From a checkpoint of a small image VQ-VAE: encoder activation gelu.
Rows from block 11 of the encoder of a small image VQ-VAE, named by matrix and row number. Rows with one number belong to one neuron. Each number is 500 + 50 x the weight over its row's rms, rounded and kept within 0 to 999. All counts start at 0. Numbers have three digits each.
Before each neuron's rows are labels from the 100 images, of 14848, where the neuron reaches its highest value: "lies over" is the class under the peak. Only what is clearly more common there than usual is listed. The data: rendered landscapes of hills, water and sky. In brackets: how many of the 100.
# fc1: MLP up (encoder.blocks.11.mlp.fc1.weight, 1024x256), inputs 172-255
# fc2: MLP down (encoder.blocks.11.mlp.fc2.weight, 256x1024, transposed), outputs 172-255

lies over: steep ground (43)
fc1.386:579407527551432483594477532513460463497461555550401459615563380516477546532504442546513491405536520511438599439520504595505469401448571476443484462537526547500539483509462461439486555438549597438499434502528498499545521517424507545606469543497464534560
fc2.386:578534524555470470550516480461434457500513496495500557485500500424557503560510514474557516575567602474485473569536431548467398416500503504533590475465532466509455486466467494507514534406568473556443432467531502513503450472490393507531558508532474486514

lies over: snow (46)
fc1.100:467451538461547484567589548597591479479591451448552459479547525612469570419508466473498552455564432464451451466553447491481547484596592472478560402531494486596547553579498466556484527512431519540503567538554588502555578448510561539436528577502529546494
fc2.100:251556552420567586481472502522435626542480469380455638508502523511510478519671497481527494548452448490495516682490496490432540553501497563522432501486458530506459524573442505551486464572544490440449407535487522492487557496504529485524459538505520490527

lies over: sky (89)
fc1.550:501468535436476533518538500511547551497597544533478466563545564566554488514532547590549530462577583496556473442515454489382512510565547513532560530585516499473590567520509535492547606508540438512543437456495502504544565566533549558496620465584455559540
fc2.550:539473525473471364486496512478493475455510437492488539525509498477486500570533512570516416585531437487502481532520471469479483513562500585510456419504471562486542487485566447439415513455559528470555577698422455507510386498456360550489526450469535446494

lies over: snow (28)
fc1.509:493498501537504483523472420599552499561474513477495428530495484500593527458414540526557548558593490410455520449537484491409517507527497567476477489582456505504537528468518535547461430540512525503517597463516554523489432581413565547470476508471467478523
fc2.509:381523449453509395481509587504607551584489545532550503568498496504455518488475462488535529401462592539529474471470514546462476640521504423440491546501480487506487512507466499532517495469527458514519569620498495520465474503502522510515516519513510468496

lies over: water (45); steep ground (33)
fc1.551:455478503528581431498513583564389534540565487518514465469494483520471508599502544510603489581553426481505413466488569589490525491528458527418557534497505516498524514601509483422464482459515411414503498502353617489454476430532530522481450564504483524548
fc2.551:468446466575526490566553545422519512462480390531433562425482562467531501523531497475462501553489465515453505474517439481570552456499483500457576500680518527460541515563444585483483430475416526469396495491415479472511586498503513560498477569496517467513

lies over: snow (51); steep ground (45)
fc1.36:580477475470479517517524484585467591492429565519422425601628508528543511543492463446436545555530448507576547516541461487502539476501568529413459419545413627399489456485486435520455431542415511572500469537444506508474541453437451592500562594493548476594
fc2.36:518498458520547442537535509478577468497497604506614550632453521564518484491414544533536456562476481489511523495522516495501511500506502589449557535486549518428576499504477519460587469508543580512457484462484466486491562550490525507501449465506532474431

lies over: snow (54)
fc1.418:554491480514487517458494519423532490425513527488669419406541506509477479462513562485508545479584490404473425478455557516470508493533484507373448539439440530466546574526457546437573604538487556408563571509671469526537523498558521528411453493478418547515
fc2.418:461484399507540547467483525512544589520473499487465699481477518474520522485610454425562562514342400458463492453416490515517557561418624537449454449515473546468598550501518445474420409549420434517450565507586511481538502471511394498565484398507494490531

lies over: sky (93)
fc1.730:503567521529496506505516468566555438567467537450497525494550363387497531459546484516535493594528547396488367459496492472510481512571473409383455566518479443510535592539416469535456502484541518505554487575625532455552553525495515438437499577457531555468
fc2.730:490504493366555649529512483495511558437547607484481577647462490586491445573635436472460507469422479480531525570475497525482520583511588406527515513522518483433545523513522513537595498427487525434472528507497462505457571478446422528433483574483487494472

lies over: snow (40)
fc1.229:511479535520593433450577481482546522522523537483510515505590483493491503568425423493452502539417430487425522506447458455567521509523530441451477545494528466382539531435542532445455459451478467497534525570477473452527381495510533452409510402538413547560
fc2.229:435441523552527549523551488429472596392494516491485403496484485497448503495424561512529564454493439475443549456519498555576505559467581583494532555603469455546552539541488487459563413406462481472412476607481448519499454472501512523480544548532525474392

lies over: snow (31)
fc1.376:458482543409532486472534399554538561474569519466534457475528503533475482501490479514524497528467421379535657477533490563503582498574520554414442580480529566507472418550468627513424555511501463518530511553513570464474442534492497497467572471495445432456
fc2.376:456572556441479561576495525505514578442499395559420463604500487420513528531519550530562525543511402498500481468431496432530478477550487554489493528571413511493448557476462397547561581607507517500479463588464526468560551477445471479481409518497520512499

lies over: gentle ground (99)
fc1.332:529498559549516534535454508455482488515527447534386472484591510464563508461460420460502559392552542535421615508432433465561532440531471541621456469481514483581487434468472476444464529558386593517574505620525520544553446477568437455398517529482458448448
fc2.332:357506535527566431563481460505503494599507554505520535549437547622539504515457517552497535528437441496464459451511567510525542469492476606552483560485518468402549440485498448468395559542466460450439497579480500475521606478446550476502504495454575527578

lies over: steep ground (51)
fc1.562:528536521571462576496439492476473536590549615479534415589556554548578532533487519470460551492502506502539504508474405470408535489437576491475464491538436457484545420517463459509450569438465482509504557513493559556375552471533496495486506470562451419561
fc2.562:472492486460510413500481433536416549464530430571579499517490454421507484534507530494526499490485513486479502515471569454527502540544496427524500564405500612503354503525495509573572545530496509494465530533551501505468513438442483515488505480444515480447

lies over: steep ground (82)
fc1.308:564426453431580460575567575591536521497602535499496506502474486531521408471484573497544485468475515439410460421441416452497520460510496435490598474511432423606511480414426513503461462473606567532568427496566526429541459518514546467513617381541538565620
fc2.308:496490414602570484560468488434521528515475477424507529499555449463544509528451479541549489553468449486423461623509520569390499498576496498583470469614525534465626464500512432448461564510459462451535500534515532448550439467522501488486539531510484423452

lies over: water (50)
fc1.3:511489514578489456522463489512540503515584521575587508457531525507519526525503542535552413487482469471534518522510494471413553443431434449499380433440446446536522447486503492477460535570618487495439391498516504550492431502469520499411593466604530438538
fc2.3:466518482594474535465557547520550563506556378460480529468505532569444436556467560497484549506530395576497524555467538560535526424537513439493531522490475463530527472423518543536541502395473454538542530494505461493485600505487526522501542460451424531489

lies over: water (51)
fc1.249:468484347515491500541498546491504528488497546494526450462407535474488559549371555413470539536540443448563480475544502477451474537506542547505505481479479532414529467485509554562453515521420446481572518515507495563516479555495532485611443521632512417564
fc2.249:594543435601494423530551474575472545512550438466469553500535540427527504539509458477462497527563533469460496433477532480514491485472536538508429457536533571404512428489500478499451426432540535501506503543455559499517541504536429532559495529407548475504

lies over: snow (29)
fc1.142:553544527412512521515475531512533507591527477478596478605529517483508450499543406506447470420444520490459452481529474452459528399483551523438510629444497519531623565546528446477425474425539481541536487531469509593558437475434516474488424470588500534518
fc2.142:474474488589517507540486515535446504476569484527467470448553600638498576516633579514454529559499440452519500440529589525499436679500506539508501492524466504466384524589467454576559458606448544549451526544446547525497425504483476554498535501399500432500

lies over: gentle ground (67)
fc1.189:471474486481461496454485469540509526546416483528504513547536528496547495524481520482466452618531577447498589479506466426491486491539514531369451530492423487485481512555514478532439536498530541422492482497447552517479501441421487487468450480465509450536
fc2.189:529494563509565433466563360528436573559507488495606393618532447518462562482649458550527527456563512467511512449565538592543497424521462445446514544559503413457479488566495425574546510568488468498475461549478472542514524481513517547500424436507576478452

lies over: snow (35)
fc1.481:509485528436528583415465476584459567547472470538420578524627498528509466502559452433498618487544434468518522560508469434502448513574542562500447591542406548607509477438475457413479426438558557481541559368496486482421532521459477526486531472460450408471
fc2.481:595571597494543488572501557583500545454483474501547562471445521442498520420538460540583532544556483486487467580523498532486457339509516532504481385465530439621616519480466559478404475572397470507453437368496543515498421477493495503539540507491459504515

lies over: snow (36)
fc1.476:484451534483497502491614503469481563493557437519571455310523436479495447503516558518478471567581536466554527409546468474423513498411500474503559488521521486372528422477551436456501525472487536528467466536507477499446547510524488628500489496448480449534
fc2.476:520491566478566567396472419493476397495525447417473606524484529481521526503647442522489511525453516518477453505458531468495436555489561458459460491372562544497423454445462552474515566562431504577506535503555570546540451522503491516429484560485619508521

lies over: snow (26)
fc1.751:566456393417510540468520475494565499425494514483468523550587470560551599421437435548401568512470514491538564571451555419434533468484585556493547485543550478462503515472458412511554435563462538470528493560573573514526420564454582531523556434499591593425
fc2.751:367500514478474482565517576543454443468543522559576526501482544380473484445465501453492532397502497489476556638546492468549558606512477458544574498497470468463474501490477555475566486512524526510657598507521463537469492542482475514525490456562437395522

lies over: water (55)
fc1.706:451563458461457487454508483537492517500425613449546509491488611495552440510452426630427518452627574494502464598554474437476485458557552541549489435499539510535416460514475441621452530497494468564453438522468468426604497483489416470513402435508490460508
fc2.706:627534525512525491564496499498518572467508481490505569514527476437508489536628494515507482526526384488507492517553530466494471524462493516498492567515532303468405503523496540529470547589604530520584403535508486507516561469466499526518552441483378485494

lies over: water (39)
fc1.145:433440483476570411565465512578475573457555472591518508496440452510497582465475572460499401408445489467566495482485546534508504549518597516536474514557584532463452417443465486453454498490513507475473500423442574501424373515558488513518427629531537457486
fc2.145:357545472445515506375455412541535523552577496541461609479577437550546443376547469480478417586425452546480501521473449514433522590457569486547526555504482535591563555523509528451475541528486524455502418592474489480481606509497458523535561518510491443579

lies over: water (61)
fc1.439:495447526485466475436471511303505510435446508407430460408566504515513545535466419472501509488458536448514533548512578391583508436470533443480452469524549402475458394485553483526549518524462496440457589564472568469512505524471470497470447500542436417537
fc2.439:521414575555518502522536454485478644536421418576515447421514528515523435582446502553534544531479398484461466496491468525445482591509531501469596558537476499585601540503500546533437498597438526569471501588580513489529446533509493497524513580494534505506

lies over: gentle ground (63)
fc1.46:571493528569600497538460542465506511509607432507481474482534561490492534493431441604418448410430557485428522479418493562439478492458565484518468531512467547589524538397440535513559465506552566365481376463449600541542465569495502501499482440446600477489
fc2.46:562480514414388478509560372482571529513503485468605457462504426573518458588546538508478478471537557518449507464557509427541449566517565464471527445516466530489425500472538486506457472536494459619459513483531520504542622506457505464471567455500521472504

lies over: water (67)
fc1.344:513396515461544452541468480543470515443541560516406527511528417553492461518456508501484540399520476476518496484404522526472479503419527550525454579505524563517516424473546516527495428518536531504514509452301467475404534524464551531572490537578605393598
fc2.344:522475519516584405416523472544465426535492583516562642529504472423499476537479511515451523553443623480507508593545523525519561625510509541588463456528529609408446474476500431529469515603422540481604527454425535515502515475496478495519580483499673502505

lies over: gentle ground (84)
fc1.239:540493538566525510546471522543531503480555516523530488474531504389456469474458438472517510417570458475434483503481506571521460506476502538477509498539443515510517527530452492472422461574455463419480519543559541443511611466492501549413579532485522400534
fc2.239:434453540468580521460446516483465624511562486489460474511482494655409549550482466493451485445604378532533512561541513494437534477415487433448508470503503489486497469537448497463489491361585453516530506500489511508527454521507572519466526579575552521531

lies over: gentle ground (66)
fc1.115:562479482511432548520506440560541487549541459543425490527420473482476513475535477473535409502582519503542488470521538533568566539455577598534458566472444496477524611489561500522600634564547447549485488530455484482484528500456498535577517465534521508484
fc2.115:501481456460494596508535492562502444485463527564535542404586494527490470479567514496472495533403444500487505481460478558529498510460516380504465407526462454526379490456526528480471490433558559500470431505521513475517524602485506505655520470504443521523

lies over: sky (98)
fc1.658:482503481537516401481561457480480524478494445563495479525493482502584510506479512616473430607572592443440474557495550595426532452428459492510428547557462462552496481550496509612551560478508438465504436502452539530545549411466531553438426450535526462487
fc2.658:518471571452540411516506556516412497486504439409522415460550617700484483492486498536491577475512407530490558450511485564526519481495435464512463520545473430478513482465525562524494473399533595442547480578474553484534545551502531500464457496476568483521

lies over: gentle ground (61)
fc1.352:456452453468531470471460442548510490589534518524413553557602430470419571447532517420504521453569406406484527476481471575549444509486441534487488485540484478496581484532459431479480533519491588554550521474441553535594428480570507551490459387584535546407
fc2.352:486520462522515451445491439462496398425568488529489465503493572494529453573616517519504527567515452538536529537510497520464465479481470435491483512540500462443403511508519533507582490557567479519492514492524529509519626538467562474467575511524371474551

lies over: gentle ground (72)
fc1.161:515534491434465549494477505513576519493458394440406475475542567552550437552516477480542480389544440482515459509531491510546506481527494518492514509502485442442543467457456576528621449513597558424562480478540503438486493427453502468420530521541463433568
fc2.161:506390587564384560387456479520435492475495518500508620493457485461466468590495464579505459468565583488541475469446483523535469547470504557523452454531417546509507496539533485549362402481420429513507468515614588498472459474513543500550525512414532537517